Weights of a small masked image model: encoder norm layernorm.
Rows from block 2 of the encoder of a small masked image model, named by matrix and row number. Rows with one number within an expert belong to one neuron, the router's apart. Each number is 50 + 12 x the weight over its row's rms, rounded and kept within 0 to 99. All counts start at 0. After the name is the row's rms in percent of the matrix's.
Before each expert's rows are labels from the 100 images, of 14848, where the router gives the expert most weight on average: "top examples" is what is common among them; "lies over" is the class under the peak. Only what is clearly more common there than usual is listed. The data: analogue clock faces. In brackets: how many of the 100, against the usual share in percent.
# router: slot weights (encoder.blocks.2.mlp.router.weight, 16x256, trained with AdamW), inputs 128-255
# up: expert up (encoder.blocks.2.mlp.up, 8x128x256), inputs 128-255
# down: expert down (encoder.blocks.2.mlp.down, 8x256x128, transposed), outputs 128-255

# expert 5
top examples: dark face (99 vs 34.9)
lies over: backdrop (89 vs 49.7)
router.10 075:56 47 75 43 42 74 63 45 51 50 50 46 54 60 47 51 61 67 62 32 62 35 79 49 19 60 61 47 65 62 55 60 52 27 62 48 59 54 33 63 45 36 52 38 66 37 46 33 36 46 45 58 47 53 45 51 44 52 62 53 49 54 52 49 58 49 60 41 73 64 44 33 27 54 53 51 42 46 40 66 56 58 49 59 37 71 53 69 44 63 48 47 67 54 35 42 47 47 59 31 48 06 58 58 69 48 37 60 55 31 51 57 51 51 30 41 71 39 39 48 46 25 29 54 43 43 59 56
router.11 082:51 20 58 24 39 59 59 51 31 42 36 51 50 50 52 46 54 49 78 60 54 63 52 61 51 47 49 44 45 55 57 70 50 41 44 55 51 46 41 49 67 54 43 49 53 50 39 43 46 44 78 37 54 57 47 55 32 50 49 43 64 54 50 64 57 51 59 49 55 52 52 40 61 45 43 54 35 58 60 47 59 50 50 56 60 52 41 54 61 55 44 42 47 70 64 49 64 44 66 76 48 49 59 39 40 24 42 47 61 41 59 34 58 22 46 48 44 48 36 54 42 43 71 45 61 60 55 53
up.11 092:54 67 48 55 45 48 51 40 56 41 53 74 39 57 31 57 69 63 46 82 52 48 70 41 34 40 42 41 68 49 35 56 74 47 51 50 50 61 63 44 61 48 45 66 43 48 40 57 53 44 39 43 40 49 52 63 48 50 58 51 55 53 76 41 34 51 32 34 45 39 64 49 41 55 48 48 39 36 18 61 53 52 58 38 37 30 63 36 52 62 48 56 50 57 57 59 48 66 56 39 42 47 47 68 57 36 57 39 48 49 46 71 48 58 51 37 48 59 39 67 60 47 47 37 62 63 71 49
down.11 089:59 62 45 48 61 49 55 55 41 49 75 55 44 33 45 65 24 46 64 45 56 57 47 67 41 48 62 51 75 49 49 47 51 36 65 58 42 49 54 24 37 56 46 45 46 47 47 43 39 42 39 45 48 51 40 46 63 64 52 41 43 18 24 45 56 47 52 66 35 58 52 61 50 49 53 54 51 60 55 48 84 52 39 65 54 48 53 56 36 30 51 41 41 52 55 54 51 56 47 55 48 50 67 38 59 66 60 30 51 20 66 76 58 84 56 47 57 24 56 54 64 38 25 63 39 26 35 46
up.12 089:57 56 67 40 49 38 38 29 41 52 46 43 55 47 57 58 42 55 74 48 64 49 48 45 52 56 53 35 43 46 57 71 43 65 33 42 62 61 53 35 39 55 40 44 59 48 48 70 58 43 35 32 26 56 50 42 55 45 57 26 55 32 48 64 71 57 59 52 47 59 50 46 24 49 41 44 69 42 60 22 55 66 44 51 43 47 45 55 36 40 39 61 62 47 53 63 51 48 62 52 49 41 47 66 59 47 58 73 51 24 33 53 42 62 54 62 47 49 39 56 60 41 42 51 72 70 70 39
down.12 099:53 48 35 55 43 58 42 43 73 35 76 53 27 59 68 38 56 61 27 55 48 32 60 34 53 36 46 54 78 50 52 54 67 39 48 71 49 33 38 61 50 43 45 55 56 54 49 48 40 55 44 54 62 34 61 58 62 49 56 73 48 75 36 33 24 42 37 51 44 42 46 52 78 56 64 37 35 47 37 68 52 39 61 42 36 47 62 59 26 64 52 46 49 53 24 32 29 33 36 48 52 64 52 44 58 26 34 51 50 62 49 49 56 65 35 48 51 62 70 34 58 67 47 62 37 67 41 49
up.13 077:47 61 57 47 61 55 58 34 39 43 43 47 36 58 42 33 74 49 44 80 40 38 44 55 48 43 36 74 35 57 30 65 65 50 37 27 69 45 58 41 41 36 61 49 55 37 21 72 37 35 69 81 50 32 52 61 29 53 28 40 58 50 49 43 47 30 80 28 29 44 66 55 57 43 54 35 62 39 50 60 55 33 53 58 59 62 49 62 43 74 59 29 37 30 33 62 26 54 69 65 57 49 60 36 43 36 58 29 39 60 45 58 88 48 52 54 65 40 52 47 53 78 60 63 53 55 38 47
down.13 085:58 63 31 62 36 50 70 70 55 43 30 53 62 52 36 56 57 46 55 31 62 63 54 53 56 59 48 35 55 41 65 33 43 60 66 35 42 47 30 57 82 45 33 69 42 33 40 38 68 77 48 37 42 62 33 40 55 68 79 54 63 46 60 46 69 60 39 47 53 66 54 35 39 62 54 57 44 62 63 59 39 37 55 46 63 29 48 58 62 41 65 45 51 55 51 39 66 77 24 36 46 33 41 75 47 58 34 51 46 54 59 55 32 43 56 56 72 46 64 47 43 30 46 33 51 61 48 64
up.14 093:44 50 36 52 47 59 47 56 34 49 53 39 41 60 60 54 54 38 52 44 46 57 60 61 29 63 62 60 58 61 54 51 50 59 42 47 35 42 65 60 41 76 54 38 57 52 64 63 27 35 36 56 53 56 65 38 32 38 48 59 45 39 40 40 52 62 31 37 47 71 80 49 61 56 65 50 42 40 40 71 52 53 22 48 58 65 59 28 68 36 31 53 54 48 60 44 64 57 61 31 24 49 59 41 57 65 49 39 49 54 60 44 40 45 61 43 61 34 71 55 46 44 56 47 39 69 58 53
down.14 089:54 39 60 68 80 60 53 54 54 45 59 35 62 36 49 54 48 48 50 52 42 52 46 41 69 46 54 38 57 37 49 45 60 35 65 54 63 48 49 49 39 23 50 69 65 34 45 43 56 62 59 50 64 56 44 58 63 70 73 53 50 70 63 49 55 45 72 41 45 44 26 35 47 44 59 76 74 46 48 43 64 55 50 35 65 39 57 63 49 35 64 47 52 47 45 33 47 62 37 70 64 44 45 44 35 30 57 58 53 34 46 69 40 57 41 50 42 68 26 44 58 44 46 52 48 34 37 56
up.15 110:52 40 27 59 54 39 57 35 76 50 28 50 48 58 62 39 44 52 61 73 52 25 53 54 47 35 63 70 53 57 32 48 46 55 33 53 57 35 42 50 49 67 24 57 59 38 35 52 62 36 49 58 56 54 34 67 68 53 30 52 59 50 36 65 53 45 47 58 31 34 51 61 46 45 54 68 42 38 62 41 40 50 77 34 47 48 51 57 47 33 46 43 51 59 60 52 44 52 34 63 36 53 44 66 36 31 63 50 50 53 64 32 64 45 45 70 39 54 42 35 43 66 52 37 57 50 45 73
down.15 097:37 54 42 32 46 40 54 32 27 74 64 48 52 52 49 45 30 50 44 36 67 53 61 52 63 53 31 43 49 38 86 53 52 49 54 45 52 79 56 40 33 59 56 49 49 51 59 51 47 69 55 25 64 81 63 62 46 63 45 56 53 47 31 46 55 51 39 79 48 51 50 49 51 53 63 37 49 63 44 41 55 36 46 64 48 39 45 33 52 59 37 39 57 54 77 48 66 53 61 52 57 30 60 31 58 46 47 60 53 42 55 60 52 64 57 37 57 62 41 56 36 46 37 50 43 59 51 38

# expert 7
top examples: square case (100 vs 29.8)
lies over: face (74 vs 46.5)
router.14 107:58 61 53 54 42 51 49 66 37 33 73 59 50 28 54 44 41 41 65 48 38 22 66 35 52 56 71 54 48 43 48 51 31 57 56 52 49 55 47 51 60 50 44 57 29 66 62 55 37 47 53 55 54 35 58 48 62 39 45 53 52 48 62 23 55 54 53 71 34 60 73 56 43 47 49 60 55 48 51 37 51 62 29 41 36 74 49 51 52 44 61 45 44 40 40 67 61 48 56 55 57 52 66 46 42 53 50 47 62 46 38 77 54 50 44 38 48 53 27 51 69 67 31 45 62 58 48 78
router.15 103:45 68 49 48 51 35 28 40 52 59 53 54 52 33 52 51 56 68 45 66 45 54 38 59 68 41 53 37 46 72 40 60 13 50 59 35 41 68 60 36 39 48 50 64 51 55 45 52 34 60 58 42 57 55 47 54 42 43 68 58 60 39 54 60 21 73 61 47 29 37 54 36 39 60 25 48 41 30 39 55 50 53 62 52 49 51 62 36 52 63 36 43 53 50 43 75 40 63 57 41 43 44 47 53 35 53 48 34 55 51 31 73 54 31 71 49 58 60 43 50 42 50 56 47 53 39 60 35
up.11 098:63 24 57 37 57 42 59 45 45 39 44 51 55 41 61 43 48 41 29 29 52 43 48 52 35 66 50 66 44 45 36 72 46 52 68 47 52 53 40 53 65 36 62 40 61 52 62 75 55 42 55 53 57 69 69 26 75 56 68 64 47 48 51 42 43 51 60 55 44 50 53 58 63 59 45 58 52 14 58 61 55 44 53 65 26 32 42 50 42 44 47 23 63 57 34 59 42 39 73 76 37 49 17 71 52 60 52 59 61 55 37 68 39 50 20 59 52 45 46 73 39 48 52 59 39 60 24 56
down.11 084:58 40 36 60 41 50 50 33 47 47 49 64 70 51 56 46 56 64 49 27 62 74 59 54 50 56 45 50 53 45 55 50 59 59 31 38 74 64 54 23 15 40 43 49 35 40 53 38 75 66 49 50 55 42 45 62 58 43 51 68 57 47 47 62 51 69 65 79 50 58 50 39 47 22 67 50 73 39 17 49 39 60 36 29 65 43 47 48 51 44 26 56 63 72 73 47 33 37 76 61 26 54 58 20 67 55 61 51 51 39 46 44 44 63 48 40 35 53 65 57 41 36 55 57 65 53 53 58
up.12 096:47 41 25 47 62 32 75 62 60 54 45 54 42 53 70 71 56 42 69 57 44 34 45 59 42 54 42 61 72 44 49 57 37 68 64 57 46 24 41 63 54 59 43 46 55 47 42 33 50 61 51 64 33 47 74 55 43 66 50 45 52 54 40 47 32 34 39 53 69 34 47 46 38 65 40 53 25 50 27 49 37 31 63 63 26 47 40 57 49 42 51 39 49 51 58 70 51 33 51 67 33 38 52 47 60 62 48 61 42 68 57 27 39 53 41 52 44 38 56 69 57 45 48 46 75 44 46 48
down.12 099:57 64 56 42 83 37 44 40 54 47 47 60 61 61 59 65 41 40 51 36 50 56 47 49 29 51 39 46 43 56 68 69 49 72 46 54 83 61 44 48 59 42 67 32 47 48 73 64 42 61 19 45 63 56 40 60 45 50 38 49 28 47 50 34 44 79 48 55 44 59 44 41 53 45 53 45 40 63 79 31 59 51 53 46 58 75 31 39 49 63 37 62 65 62 64 53 66 70 57 31 59 58 40 59 44 32 72 48 39 63 36 36 71 66 53 38 66 62 46 25 51 29 43 43 54 46 47 45
up.13 106:41 24 55 42 56 41 51 42 55 60 39 21 66 60 47 51 51 57 53 51 63 20 48 44 58 58 57 60 45 34 18 36 57 36 65 38 49 63 64 57 63 33 58 54 51 54 66 48 58 55 45 45 57 51 30 59 33 44 74 39 47 71 36 53 48 56 55 56 34 56 72 35 65 45 55 55 53 59 57 38 56 43 60 55 43 52 51 36 53 55 51 22 56 51 47 64 51 53 61 55 34 55 59 49 72 52 63 44 63 26 42 39 45 57 55 49 40 46 52 43 72 67 50 63 45 54 27 56
down.13 099:33 34 23 71 36 47 52 38 72 54 31 61 61 53 37 54 55 73 38 39 45 55 55 46 53 54 46 42 32 89 55 50 39 53 54 54 43 52 56 47 56 59 49 44 48 53 55 39 53 52 54 43 51 40 35 65 34 34 49 56 63 48 76 80 77 67 38 39 48 42 41 46 46 35 76 49 36 25 45 53 47 52 48 55 49 27 48 44 61 50 52 27 53 63 59 47 30 53 36 62 42 51 72 64 47 52 43 34 48 52 47 67 41 46 48 48 59 37 57 52 56 68 44 65 70 50 50 43
up.14 108:48 51 36 43 60 56 60 32 66 55 58 37 36 53 56 46 41 61 66 43 30 49 50 45 44 48 75 48 72 46 45 67 76 61 37 77 62 54 38 47 45 40 74 38 43 41 46 53 21 54 46 33 31 58 53 65 54 58 49 42 60 64 44 49 68 51 34 69 26 69 36 55 38 28 53 51 60 35 44 62 43 40 38 42 58 67 42 38 41 67 63 50 31 40 24 44 60 30 53 39 45 55 55 57 37 60 28 53 57 68 71 45 42 51 61 54 32 37 62 38 54 37 55 52 49 48 51 55
down.14 116:57 50 45 58 36 54 20 48 68 52 40 56 37 34 47 53 58 62 40 45 22 32 39 33 33 44 61 53 67 52 54 56 47 37 68 53 42 38 70 56 50 38 46 55 54 43 69 50 36 48 37 57 76 39 38 45 38 55 58 57 50 45 79 52 66 55 67 69 54 62 38 62 45 17 34 50 54 39 44 60 49 55 44 58 48 58 49 52 43 52 47 32 49 58 37 66 60 27 56 53 71 39 61 60 36 30 49 61 59 35 61 82 45 70 59 38 38 52 35 47 53 39 42 52 26 45 61 70
up.15 094:47 66 43 64 64 53 54 33 67 48 55 51 36 39 50 55 62 53 62 58 51 60 30 69 54 69 52 62 70 51 53 54 67 63 40 33 37 58 54 45 59 53 58 58 43 38 51 44 21 65 25 63 35 46 44 70 40 56 35 32 52 54 58 59 37 63 64 55 56 73 70 56 48 33 34 49 66 68 61 39 37 54 57 62 52 43 55 35 60 47 44 60 28 45 66 33 57 51 49 57 53 54 36 59 61 46 49 44 59 66 54 34 41 49 35 47 54 58 69 12 63 62 68 30 59 56 41 53
down.15 098:39 61 52 53 31 64 52 54 57 60 42 61 46 58 43 65 50 56 48 53 48 59 30 37 75 39 35 55 70 44 33 39 35 68 73 38 51 61 56 60 48 49 53 40 22 53 44 42 71 56 58 41 36 65 67 67 41 45 43 48 61 60 48 56 56 45 64 34 42 52 70 44 71 52 35 55 50 48 45 50 34 42 34 27 38 47 52 46 45 52 55 51 56 44 55 52 48 51 57 34 40 41 34 43 70 56 57 75 55 31 43 53 26 59 56 50 66 49 55 79 56 40 25 48 41 49 43 60

# expert 0
top examples: four ticks (92 vs 24.7); square case (77 vs 29.8)
lies over: face (94 vs 46.5)
router.0 101:67 48 56 45 61 64 30 48 67 35 67 34 36 37 48 68 50 69 38 61 47 38 65 42 64 30 47 68 45 62 45 39 41 44 63 83 43 39 55 64 56 58 54 58 64 52 65 53 59 84 39 34 53 30 40 51 66 41 42 43 61 42 38 52 43 49 58 51 74 52 29 56 50 46 53 61 63 26 56 36 49 75 23 46 42 77 57 47 55 39 30 48 35 40 44 45 51 32 62 59 73 55 39 54 38 34 35 70 41 51 41 49 41 49 53 49 42 43 54 55 60 53 46 60 56 49 46 53
router.1 102:53 40 60 55 58 55 46 46 43 40 87 46 47 51 20 25 56 64 68 55 55 33 63 45 43 79 44 46 78 40 60 56 39 57 45 63 51 51 42 63 54 38 71 54 35 39 61 57 74 32 50 26 58 31 50 40 60 56 35 65 74 57 62 39 35 52 54 44 25 86 49 50 46 30 44 42 48 55 55 46 36 55 22 40 62 78 60 53 34 34 42 59 50 48 49 55 59 62 42 53 51 55 40 64 64 70 47 63 49 51 45 81 46 44 46 40 37 36 52 36 36 53 75 54 55 54 59 46
up.11 105:69 49 62 60 79 57 62 43 45 35 47 63 65 44 63 43 52 49 36 41 62 53 51 53 57 42 27 47 60 44 58 40 58 67 64 33 45 23 57 53 44 66 48 62 46 40 40 57 29 39 44 46 49 27 47 44 51 57 31 34 55 64 35 57 62 46 37 44 35 40 66 88 41 61 59 63 57 50 55 64 50 74 38 38 56 63 27 42 27 42 52 55 46 58 49 51 61 15 23 46 60 38 52 42 52 50 67 42 41 37 42 47 56 56 60 55 38 50 52 84 36 54 43 56 83 58 38 36
down.11 097:52 40 56 41 39 36 31 32 45 64 53 71 48 39 45 47 54 52 45 38 67 68 44 67 51 46 41 79 44 69 40 36 31 38 42 37 42 32 41 42 44 39 54 43 43 16 63 50 49 48 33 41 58 54 51 44 31 35 65 67 49 52 61 36 73 67 53 57 55 51 59 49 37 60 55 41 41 37 53 51 61 39 41 50 39 37 46 53 29 67 71 57 38 54 69 52 60 44 78 52 39 62 47 69 46 55 44 55 56 39 58 51 53 61 54 54 32 53 42 49 42 58 59 71 59 56 49 54
up.12 115:61 50 48 52 45 40 62 54 45 58 44 54 33 44 40 63 53 52 42 39 67 49 57 40 63 65 43 70 42 54 47 41 58 52 50 52 52 64 51 49 32 45 56 39 42 57 54 52 42 60 68 49 40 36 50 59 40 52 47 35 24 56 55 41 63 52 36 68 66 68 61 32 55 59 67 54 41 51 47 56 49 51 72 44 54 55 53 28 39 48 62 37 73 26 49 50 39 44 57 30 52 68 53 38 32 75 49 39 29 58 34 46 78 57 59 30 47 51 58 31 50 66 53 59 49 61 54 69
down.12 095:62 73 29 37 70 47 34 62 46 63 56 50 49 45 62 40 24 59 58 46 44 48 53 28 39 33 79 41 61 39 68 77 51 49 47 49 63 47 37 50 59 46 46 41 57 49 51 39 67 35 70 27 50 38 34 50 56 57 38 60 72 46 64 39 56 66 39 46 52 73 55 49 17 58 62 38 42 42 47 53 22 61 59 60 54 45 34 37 72 59 38 44 55 53 53 43 40 59 44 43 36 22 62 58 54 59 57 32 71 66 39 49 49 48 52 62 58 70 56 60 45 44 54 63 48 34 36 41
up.13 085:46 60 65 61 51 54 69 63 47 60 23 33 53 76 49 33 47 37 69 51 35 39 33 42 39 41 42 43 50 34 42 67 39 54 51 22 63 67 38 44 53 43 42 55 39 21 48 47 45 34 58 43 60 63 42 45 52 58 60 50 46 55 47 49 59 48 52 50 33 21 41 33 44 62 55 42 54 57 56 41 34 43 56 42 52 47 41 54 56 80 59 49 43 38 57 34 50 31 77 44 27 83 38 46 63 34 43 67 41 31 49 55 33 33 34 69 50 55 47 44 42 55 55 39 76 36 53 43
down.13 093:48 30 37 47 37 41 59 39 56 42 75 48 51 58 49 66 45 41 34 39 47 40 59 64 73 48 68 64 58 54 46 34 61 62 65 60 35 36 53 58 69 44 56 66 52 52 41 50 42 57 32 60 42 33 73 63 55 49 35 60 69 62 42 50 46 46 79 56 60 50 54 57 57 33 56 65 41 22 42 41 76 52 54 37 42 50 37 44 48 61 38 54 51 63 49 45 52 43 51 60 78 51 47 54 40 38 43 38 53 51 52 46 45 47 67 39 55 34 46 28 53 45 57 31 51 51 39 69
up.14 096:54 47 45 38 51 51 46 60 46 57 46 38 26 49 62 49 55 43 51 39 35 65 38 41 49 73 38 50 45 67 42 45 58 65 33 47 45 49 64 52 47 65 32 33 46 66 74 53 64 66 47 58 48 63 48 64 68 44 53 40 28 29 43 22 37 67 43 63 48 53 61 58 43 59 47 32 54 65 48 58 48 54 51 55 47 44 47 64 41 55 36 50 46 49 37 44 66 39 39 69 47 49 79 55 54 33 45 58 43 66 45 40 59 37 55 54 47 57 58 24 46 54 60 51 83 40 42 46
down.14 101:52 46 53 47 52 51 52 60 53 46 58 41 66 56 70 48 53 40 29 52 36 52 54 62 64 61 57 34 44 45 54 49 43 55 41 37 58 46 36 71 45 21 54 69 51 51 09 33 56 65 50 57 58 56 32 43 56 48 60 70 52 64 62 77 49 32 52 53 48 42 59 43 47 45 60 33 60 59 44 76 55 69 46 66 44 65 55 48 67 49 49 53 63 38 50 78 59 50 58 35 36 48 78 38 53 51 60 54 46 61 54 53 31 59 54 61 58 44 54 52 33 56 33 40 33 37 47 23
up.15 093:58 63 49 48 46 37 62 34 52 53 38 57 31 39 51 61 38 49 43 42 46 52 72 60 52 48 43 46 32 64 57 61 69 53 51 64 60 51 40 57 50 42 59 56 54 48 40 51 61 34 67 63 32 42 48 32 78 44 21 37 55 54 74 57 46 90 59 52 49 42 67 45 38 53 49 38 36 53 62 58 47 27 62 39 63 54 38 33 64 39 40 52 31 54 50 42 38 48 41 50 74 41 42 60 54 60 59 37 42 26 62 46 56 45 47 57 42 28 43 44 62 39 28 46 49 47 66 42
down.15 085:35 61 66 43 53 39 53 57 40 38 56 44 64 49 57 41 52 60 52 65 54 38 25 33 78 58 64 68 65 37 72 41 34 51 62 49 20 42 56 43 62 52 45 42 51 32 53 58 36 57 20 61 61 67 59 56 21 37 45 47 39 46 44 56 41 28 35 28 71 48 34 58 43 54 55 61 54 69 39 38 54 64 41 50 65 52 59 60 62 48 59 48 58 70 59 59 45 51 68 54 55 59 58 26 43 37 42 62 51 70 37 55 60 65 40 44 58 62 55 37 37 67 49 38 64 61 31 33

# expert 4
top examples: square case (64 vs 29.8)
lies over: face (100 vs 46.5)
router.8 106:63 57 58 35 30 30 48 52 60 51 55 65 56 52 40 39 56 37 77 48 59 36 75 40 55 42 48 51 60 73 24 65 37 54 72 63 44 30 56 61 55 46 53 54 31 20 56 50 35 35 54 37 55 43 53 34 57 55 38 50 53 63 29 55 76 58 47 40 52 44 27 54 60 55 46 57 54 25 45 44 38 73 50 30 70 58 41 39 44 33 35 57 42 58 59 62 30 61 52 46 65 52 40 47 47 60 64 65 65 61 38 57 42 47 55 64 66 53 57 63 39 53 45 76 25 42 45 51
router.9 105:40 56 57 48 49 47 50 44 72 63 51 67 63 51 43 36 55 43 50 45 51 55 56 39 74 74 40 31 62 67 48 69 38 38 56 46 72 55 53 58 42 23 53 54 40 43 36 52 45 59 17 66 66 26 56 31 81 36 54 29 33 37 60 45 58 50 58 51 61 32 56 48 50 35 45 60 35 48 50 52 52 81 73 53 66 46 46 74 44 51 31 45 53 48 37 38 41 31 46 37 47 52 49 53 43 36 60 49 40 69 35 55 44 51 51 67 74 34 64 60 48 54 43 61 47 23 51 64
up.11 101:43 39 55 30 35 49 70 43 35 54 36 55 52 56 88 63 35 35 30 57 31 53 46 34 44 43 51 51 54 47 45 64 72 52 47 40 38 44 45 53 34 40 63 44 69 51 44 44 43 53 57 57 43 56 52 44 28 66 45 46 61 37 63 78 63 40 52 51 56 74 40 63 52 61 39 65 62 60 39 34 47 23 59 67 58 30 55 47 40 53 42 60 48 80 61 49 56 39 46 49 60 43 50 42 63 41 58 50 41 50 62 35 51 31 51 53 48 62 41 34 29 45 50 51 54 49 32 34
down.11 085:61 53 56 62 57 60 47 49 58 52 29 32 45 51 27 39 60 52 58 51 49 59 76 67 43 61 63 51 47 73 62 59 24 51 37 61 46 48 74 47 70 54 47 51 60 44 48 50 41 34 42 39 35 37 54 49 62 50 55 33 50 37 32 25 59 35 67 35 46 47 49 40 53 37 48 55 58 41 59 52 66 43 68 48 65 60 31 45 41 50 47 41 65 09 45 53 55 56 49 43 37 45 81 47 37 59 30 48 43 56 57 71 41 60 39 44 61 18 58 51 65 38 56 54 50 44 52 73
up.12 093:37 52 44 39 56 62 51 51 46 33 58 18 63 49 38 50 50 33 58 65 35 59 45 62 41 44 52 50 71 79 23 43 66 37 65 43 47 41 63 36 39 54 36 61 65 66 54 52 76 55 41 48 54 49 56 44 52 39 50 45 29 59 53 48 51 57 44 40 45 40 44 44 60 53 62 62 20 37 53 25 65 58 56 73 42 52 49 46 71 50 59 50 27 49 39 54 41 35 41 61 33 76 51 48 39 78 48 45 63 54 58 50 56 42 51 33 31 65 42 36 35 43 56 52 54 58 83 25
down.12 102:59 42 46 54 49 49 50 36 54 40 56 60 36 77 52 40 62 53 34 47 67 54 63 65 53 52 60 50 59 16 50 63 45 66 50 61 39 45 51 65 33 53 55 51 52 60 27 69 32 42 48 57 48 46 40 57 23 49 43 45 53 54 59 38 48 28 58 70 63 43 61 57 45 47 51 58 90 58 58 62 68 51 35 53 33 36 43 47 39 58 61 51 72 56 49 55 48 68 58 42 57 39 54 41 64 46 61 42 47 31 79 45 45 70 50 64 30 24 39 49 39 35 53 64 43 55 26 57
up.13 089:66 79 48 49 65 37 44 44 42 58 56 53 36 60 61 67 57 75 49 60 44 26 62 37 55 65 29 60 46 50 60 54 56 40 51 49 34 40 71 43 67 55 51 54 43 43 64 51 57 50 49 39 57 60 40 65 60 53 52 73 83 37 34 47 31 69 49 62 27 51 51 72 45 62 47 41 37 49 53 43 51 63 41 26 46 41 55 36 66 32 61 39 54 53 33 58 59 64 44 48 50 41 53 53 41 55 27 55 50 54 18 47 32 49 50 50 45 61 48 52 45 43 47 51 63 57 50 45
down.13 088:36 36 40 45 41 50 54 59 38 42 42 69 34 43 57 52 54 43 50 34 59 32 25 35 53 51 43 56 41 44 75 56 60 63 36 55 64 45 44 77 41 50 43 51 58 30 37 58 41 54 56 60 36 58 62 55 72 47 44 71 33 50 69 42 41 41 45 43 24 49 47 46 56 36 65 56 35 78 43 39 51 50 47 64 45 44 31 30 51 31 44 53 33 57 46 42 31 52 50 59 59 75 40 53 42 44 52 44 49 58 30 41 41 49 53 56 33 59 59 36 29 41 52 62 36 62 43 29
up.14 093:28 57 60 31 45 61 70 45 63 58 40 46 72 36 43 44 63 49 26 49 54 45 61 29 43 56 40 42 82 37 53 58 55 41 47 26 45 44 39 34 62 46 66 36 49 58 61 62 57 38 44 58 40 38 52 55 38 22 40 67 37 44 84 55 36 40 62 41 46 64 56 52 36 52 51 53 58 48 42 29 59 47 50 39 66 40 60 63 41 60 52 36 54 51 39 49 48 59 37 47 49 32 69 56 49 38 44 42 70 49 74 44 46 43 33 58 48 49 50 58 45 69 59 54 58 64 47 60
down.14 104:46 33 47 54 47 40 39 52 52 48 56 38 53 72 60 18 29 41 49 59 58 53 58 42 64 51 42 76 52 63 41 60 40 54 53 55 46 43 44 60 70 64 26 53 26 43 49 36 40 58 61 47 68 35 43 30 63 42 39 71 50 36 50 64 54 51 51 42 39 09 28 60 47 51 56 51 48 57 68 34 54 40 68 62 66 70 47 52 56 56 75 69 59 63 51 50 45 64 42 43 45 72 57 55 52 37 52 45 48 45 67 68 24 19 56 43 68 34 46 51 42 58 70 48 53 39 36 61
up.15 098:32 48 62 52 12 33 63 38 43 64 48 35 62 48 41 66 38 58 40 53 57 55 48 53 49 56 56 40 61 43 50 36 44 56 60 41 52 37 36 56 47 75 78 52 64 43 43 39 60 50 61 47 34 65 48 25 42 39 46 47 38 54 61 51 72 50 57 63 49 82 30 56 54 30 44 37 71 45 45 42 41 29 38 54 60 36 58 60 64 40 54 37 49 66 53 61 49 20 55 58 47 49 38 63 29 50 45 56 78 22 34 62 41 63 40 49 49 50 41 56 48 70 50 66 55 54 47 36
down.15 103:45 41 61 61 64 33 56 44 61 49 83 40 50 36 59 50 53 58 40 55 37 63 40 55 53 51 28 66 22 53 24 58 57 55 57 49 42 58 43 33 61 37 57 50 35 53 61 41 61 43 50 67 61 62 58 66 59 51 41 47 53 41 28 50 47 43 57 44 43 43 65 55 33 51 34 54 65 39 65 54 42 37 58 19 42 54 38 52 58 46 37 33 37 58 52 52 51 63 56 45 66 46 44 51 68 27 38 63 40 84 57 35 53 65 43 54 46 28 56 49 60 51 42 54 63 45 46 59